A small contrastive image-text model, trained from scratch.
Model: 24-pixel images, encoder arch regnet, encoder widths [80, 112, 176], text encoder width 256, text encoder layers 8, text encoder activation squared_relu.
Training: normuon at rate 0.015, 4100 steps, batches of 128.
Rows from block 9 of the image encoder of a small contrastive image-text model, named by matrix and row number. Rows with one number belong to one channel. Each number is 500 + 25 x the weight over its row's rms, rounded and kept within 0 to 999. All counts start at 0. Numbers have three digits each. After the name is the row's rms in percent of the matrix's.
Before each channel's rows are labels from the 100 images, of 14976, where the channel reaches its highest value: "responds to" is what is common among them; "patch colour" is the nearest of a few named colours to the mean colour under the peak. Only what is clearly more common there than usual is listed. The data: rendered made-up planets. In brackets: how many of the 100, against the usual share in percent.
# convs1: 3x3 conv (encoder.blocks.9.convs.1.weight, 176x176x3x3, each kernel summed), inputs 59-117
# convs2: expand pointwise conv (encoder.blocks.9.convs.2.weight, 176x176x1x1, transposed), outputs 59-117

responds to: cloud-covered world (88 vs 14.5); rings (87 vs 33.7)
patch colour: brown (47 vs 12.8); grey (38 vs 6.4)
convs1.78 098:457498520538516540562508472493500498495480501549506477532518495503515552509504505522483491488475502494484475487447438497477468485505500475513500497509521486472487499519506518529
convs2.78 087:543540508535515473535532479525527516490563492507493512537494495507493469471518509468492473449491433486513513481496472516448525515487513471489507498488504494491515530461516462469

responds to: banded gas giant (71 vs 14.4); moons: three (57 vs 25)
patch colour: brown (38 vs 12.8)
convs1.136 093:516504554507523497490490506507471510506491490509505448492463499443496463486492498512489466514458531539492452519486521494520554517510494543466503485476530547521475523473501493552
convs2.136 084:478440471493529449484517496454473492495506465517515533530513508514520503515513506518483504473527513487491523507520539519456535510474508500550525507485510495528485484462484516537

responds to: desert world (100 vs 13.8); glowing rim (67 vs 40.1)
patch colour: orange (28 vs 0.4)
convs1.88 126:520522496498435538504515548525495520452477461510479523492511447533495512500506494513474476522475494545517523519505522482479481464521495495504511469492499532476493464510502471458
convs2.88 129:446469531534517528499494465533457483537474495509484553483507521491507521557537495459499531488505520528510489457512520526479534542499487513512491519475510527505471505513507499506

responds to: lava world (42 vs 14.7)
patch colour: brown (47 vs 12.8)
convs1.25 140:397487542490534495485427494485483483518472487466544491475489494483489474483478488515502493458487479451507511496423447496545528522489509497510503478498480497490518504478495504506
convs2.25 105:496481447534550528495497527505544503504486495550517472512508513506513465527532493512492508479477451496531523540430542544504496520491476482524515478502513522491482491470532502533

responds to: lava world (100 vs 14.7); glowing rim (83 vs 40.1)
patch colour: brown (55 vs 12.8)
convs1.170 131:431498514505538506484406464518539478520476489506515495477514500522546490483473473534464508488482488476489483478469483509551513488491477470487475552460463513544512519520503478486
convs2.170 091:486518484543548434521510468465527561516488472493529504520507478492508491512498498525507489522501434520505454479425480551515517514487541499481498481515521526502480480512436499536

responds to: banded gas giant (53 vs 14.4); cratered rock (41 vs 14.1)
patch colour: grey (46 vs 6.4)
convs1.173 116:545512509522569465509477523487444504504496490471481513519495514484433495478488503467541499541496478537497515512540531512503519552494507460479532487514482512486506533468532486526
convs2.173 137:491503451534496464489478500490557524513497430491499482487498521506522506473510498491475516500512466503504495521435486482498497535502467493518523485511500525500450500444496501480

responds to: lava world (98 vs 14.7); glowing rim (92 vs 40.1)
patch colour: brown (41 vs 12.8)
convs1.160 188:464489542491437514524467480482515544460539461486524478492502504526512508510453481499469506471502510459504510501447517506559501520510490500517493529486494482494461525512500474508
convs2.160 138:468533461495505525502489493517498508489507479478515554456481468502492498525462512485513500488477448503527506502494516510478545540494479468509520480517504545506494507506496500515

responds to: polar caps (88 vs 26.6); ocean world (81 vs 14.4)
patch colour: grey (53 vs 6.4)
convs1.42 106:485482446487489486502498478554523477511490484491466523531528472550528498487499512536475529503517505490525522477514461507493499487535502486491480432503540528513519489522525473503
convs2.42 100:493513495506500446500514500505550499525543544494479459535510516506524546485471501498509529488468501514481508501485466510542491462515525513435531502454525487482525521541479497473

responds to: cratered rock (100 vs 14.1)
patch colour: grey (60 vs 6.4); brown (35 vs 12.8)
convs1.150 135:489489494475580495471523512523520485496503502464470501511507502500508511515462519532557511490497507491517515487475442502514456511508498470510528544510510487509526475518493497445
convs2.150 112:487464515503497479499466481514472501505483520531521535446553485478509487482526527540505513513522503528482481474529512502536551517511494486499527535502477511487491513492491496517

responds to: desert world (100 vs 13.8); glowing rim (73 vs 40.1)
patch colour: brown (30 vs 12.8)
convs1.0 095:611516482503508481483487512516508492485461476536532506501530445468465476500507485506452491579476491451473495505495509513494441526527506482477469497506494528502522510461534526491
convs2.0 098:488467627526520507546485518475440506491497537476529517479491475491481497520504523526509484498507588483513499526567515481520466493532512470474476501491458496496500489513511512480

responds to: banded gas giant (91 vs 14.4)
patch colour: brown (39 vs 12.8)
convs1.20 094:517500543464532518494511520528470540471533508452481495480498472484499514481454519499535496525484490489476544487527479491502527495503497470498539496507524494433530473488450454482
convs2.20 115:501500500500456433436560528531528477477509506508510493484513533514524501511527503539542513499504479471461473478480530481530498510525511497507516525502523483480459498498471455470

responds to: cloud-covered world (89 vs 14.5); full (67 vs 25.3)
patch colour: white (71 vs 0.9)
convs1.75 117:511485575488509489483536482490472508475497495551515543503504492492507489465507486523511470503470526509505490455560509502541545512535512490504492508514507548463505525513503503521
convs2.75 106:490469551486490465499500492507469496516462495508544561422517510518474482494512489541502507489509484465552538473506466521515490528508535472515516508510509524498509509516482502522

responds to: glowing rim (80 vs 40.1); moons: three (54 vs 25); lava world (50 vs 14.7); cratered rock (33 vs 14.1)
patch colour: brown (40 vs 12.8)
convs1.48 082:496499493496502488493487520511513478512507500504509452486513483523455489522479448457516488473474464485475513459438476514512484499517475523489506525440490465469472490489499517492
convs2.48 082:547494448505493480501487514489554493496520472501504470526507461509508485492492545492482535513529498530536555520523515520548490531477494511513508451541507497503503502477566548568

responds to: desert world (100 vs 13.8); glowing rim (79 vs 40.1)
patch colour: brown (34 vs 12.8)
convs1.81 096:661486484498493441490543512490461509526488492474505513471507536516483532501509501512519500590507497523513474484505473530493475533520529500488489521506490449508501517522501491517
convs2.81 097:519486612531532514467515543501466484502514528466503494511483511500482515486484499487470461475473574507567498505540513474490492488499506507503519488517490516487513490512495500481

responds to: rings (99 vs 33.7); cloud-covered world (78 vs 14.5)
patch colour: grey (46 vs 6.4); pink (30 vs 1.5)
convs1.31 080:504506524513532517497489520497509519430502477486507501485528502533519482473478540482506526500465509528468510505487519524492526510497503500504510491481526541508491488482489496510
convs2.31 086:473499484491487506490480541499549490464516552456480557521459556492483469464482461493503494480450509520507513485516501499545497478501471553459497522500555495506483477490520490508

responds to: banded gas giant (79 vs 14.4)
patch colour: grey (37 vs 6.4)
convs1.107 153:569473514515501508516427493502510514520488497490543505516522503490498548478499483480511508551533502499486497483471485476524575529540508527527513501499505477525501512501497495506
convs2.107 110:481475536515544502486478495495510443534496518486517519497521523501488499504552503515476475450467545518531438536568495468448529480508530484489521506505506497506491515523532481487

responds to: desert world (100 vs 13.8); rings (68 vs 33.7)
patch colour: brown (35 vs 12.8)
convs1.63 101:622508518468520488499547489503489570488512512470518491482506494479457440502462527476509511539471524498483491479476494498524505526470521503495490522471519500499463508469495488510
convs2.63 101:485461605508477496499486503490466449526491501480515494514479494522467499514498510485490521465473564538538516519576540484467529501506499521502559520508518524508483493524548489510

responds to: lava world (62 vs 14.7); moons: two (51 vs 25)
patch colour: brown (47 vs 12.8)
convs1.44 096:497491559536521474507478521501554481573495508514480510462496508498455463514505517486495492496492498525544464483526523480513598488505469523471494521535531517511528485523516484530
convs2.44 082:493471485487516490508522491468504491480509491541515506489502505478514467488511487509479468495481520458493490492528489466451512499479526479491507515517492544509474469515494513482

responds to: cratered rock (81 vs 14.1); polar caps (69 vs 26.6)
patch colour: grey (48 vs 6.4)
convs1.143 062:448498469525509493478519484505481513482505483562549483529502481478471512503507474506535444510513474558468406445536459491495532500514506524513456510488498508490513519483487532517
convs2.143 089:452476535473485499500526492485560545509483501454488462502552495512492470479455487474460464517490507473476516526513495453490482508486525458503499502500459481491510460504510519509

responds to: cratered rock (100 vs 14.1); polar caps (61 vs 26.6)
patch colour: grey (70 vs 6.4)
convs1.27 114:513478523503489493484497490478529499512507512523471504524495512487555502477518512440493521478509480505520462507508486488440508508475474466488497485518479471523527474468506509495
convs2.27 089:479457557514467506540523513497478516528496496534503464484511512516483467481485471492500462502525517483518505516489480508487476485442507503465473478463545465501498474506475496510

responds to: polar caps (73 vs 26.6); lava world (50 vs 14.7)
patch colour: brown (48 vs 12.8); grey (30 vs 6.4)
convs1.142 098:500461509504493505519470519478496491513486490504504465522475518489522514488462450521459451467511485464495495489466437528487492503544460484480507503461533489485538512480492519500
convs2.142 090:505494503530505445555482514526511549528534508433506501531492483507544461523491477512546483480484487505531485509511493542544470526491513509468497488524497503517509489493500508509

responds to: moons: three (71 vs 25); banded gas giant (49 vs 14.4)
patch colour: brown (32 vs 12.8)
convs1.122 090:466470469496507505476501463513493461509466473524512458475520503487482481487513456507432501481528495462491514475460431544498495508545525480475507430517463542490516472512496519523
convs2.122 090:488481493518515513553506484479562561545461499522490506478504490504553491487460469467444501503486494527516525527495516499499485518483499509482470505523473489547529541514511497542

responds to: moons: three (93 vs 25); rings (88 vs 33.7)
patch colour: brown (42 vs 12.8)
convs1.97 088:466490504505460499512532484491473530518487484541480522496481501479481468467509508457471479490530526485512531498505519476468531486519508518467423503484483543512510491475490480521
convs2.97 097:487561500493520512442505508487536501511503501442510536475460524502496540504449441479532482537502499487487568512485470498515479496524471487484491544484509518502475507508521455454

responds to: cracked ice world (95 vs 14.1); rings (80 vs 33.7)
patch colour: grey (49 vs 6.4); brown (41 vs 12.8)
convs1.39 087:492483520483539468480505481478451548501471511541520507481516475510450506493480468487505484524514491467482520481498472505528465502478465506504478541496459486473482463501456503440
convs2.39 079:491542491464490468481512477481515493471503487501505471465503476500476530487498490468529505528460474548495492480485511468531462474524497518517542482471555496529490543507486472460

responds to: banded gas giant (59 vs 14.4); moons: three (57 vs 25)
patch colour: brown (37 vs 12.8)
convs1.134 100:486466465540464530505511521496472507476475498539511487516478520501540522484542490500490503496515471495476548497489461449458481502527519535499496468487513495495491446437496481547
convs2.134 096:467468488504540489506498496489487506531540540504464477535482478506532501501510477515506469491506541537504507464489490507470480474521532494472500488455495500528513481487504454489

responds to: rings (100 vs 33.7); cracked ice world (56 vs 14.1); cloud-covered world (37 vs 14.5)
patch colour: brown (51 vs 12.8)
convs1.56 074:486513494509509533506484543496507501480506512509491514477504473547437537519495457493514479508471507533484530466496506532524465486536485489534487543477466517479524488501519548511
convs2.56 087:490500480510490499486498512491483521530477474512496512502469516514489525497511497473519567473462511548504476509530479486502497491504494528506507474545547466511523560519504507525

responds to: cloud-covered world (91 vs 14.5); full (81 vs 25.3)
patch colour: white (80 vs 0.9)
convs1.68 170:518494581479534492492523500501477488470479496554518554510509531524502521456494480546522492510501516487511507475561523501516569511539505494517501499505486528478527531504506502493
convs2.68 138:477474508531518479484476495501469495524450495521503494448503489513473444460499493561500511531507482476545461475499488504524504507497485493526496534522489497487518505538478477499

responds to: cracked ice world (66 vs 14.1)
patch colour: white (48 vs 0.9)
convs1.101 111:534509544468532520518531470511465566490465486533519546485496495523486527498483475549495492517508484476506539487560532496539522492536492485522532442494477515470519529501514487499
convs2.101 100:463428526514485496495502473467505490500470517500484507486527524508483440520524536527480508525514509502507507462521545538524521518497469484486535541517469520472480478523489525491

responds to: rings (97 vs 33.7); banded gas giant (67 vs 14.4)
patch colour: brown (66 vs 12.8)
convs1.36 065:521503512467498488504472536519544447509505509518504487498518489508538522518541542528490482504498473501507513489516467487514461513527488524544540467535499506507545512516501522494
convs2.36 103:513502490484530532440483504478462470503511475527501529493491506481494502476498521504471538507466510502478451499562475518472504460470500498545527532523493472482462565514471512474

responds to: banded gas giant (100 vs 14.4)
patch colour: brown (36 vs 12.8); grey (28 vs 6.4)
convs1.73 085:484495555548536501521482514489510562483542507529507473488493490483520512528508512487475501486508543501517491515512528463500549525481482477450467527513538506495487498508506491551
convs2.73 097:493492462477476488503532495516458459532515493529509543528490473494506508507533489480490515508489476490510474540490513469492494498489493442487517521477558487507494474480524509520

responds to: desert world (90 vs 13.8); moons: three (52 vs 25)
patch colour: brown (33 vs 12.8)
convs1.76 091:498489538548522505517514517502522553448491507504519517515523451476471501557504500500525488468449480527476472471502482504529517493491535513478501561490523521497513444530520494532
convs2.76 095:438523512512487497485504523514513515479518464556502525499495534521512489521527506463477593488470489501457479480506491487479505495473491492488520497501548508495489517526479579503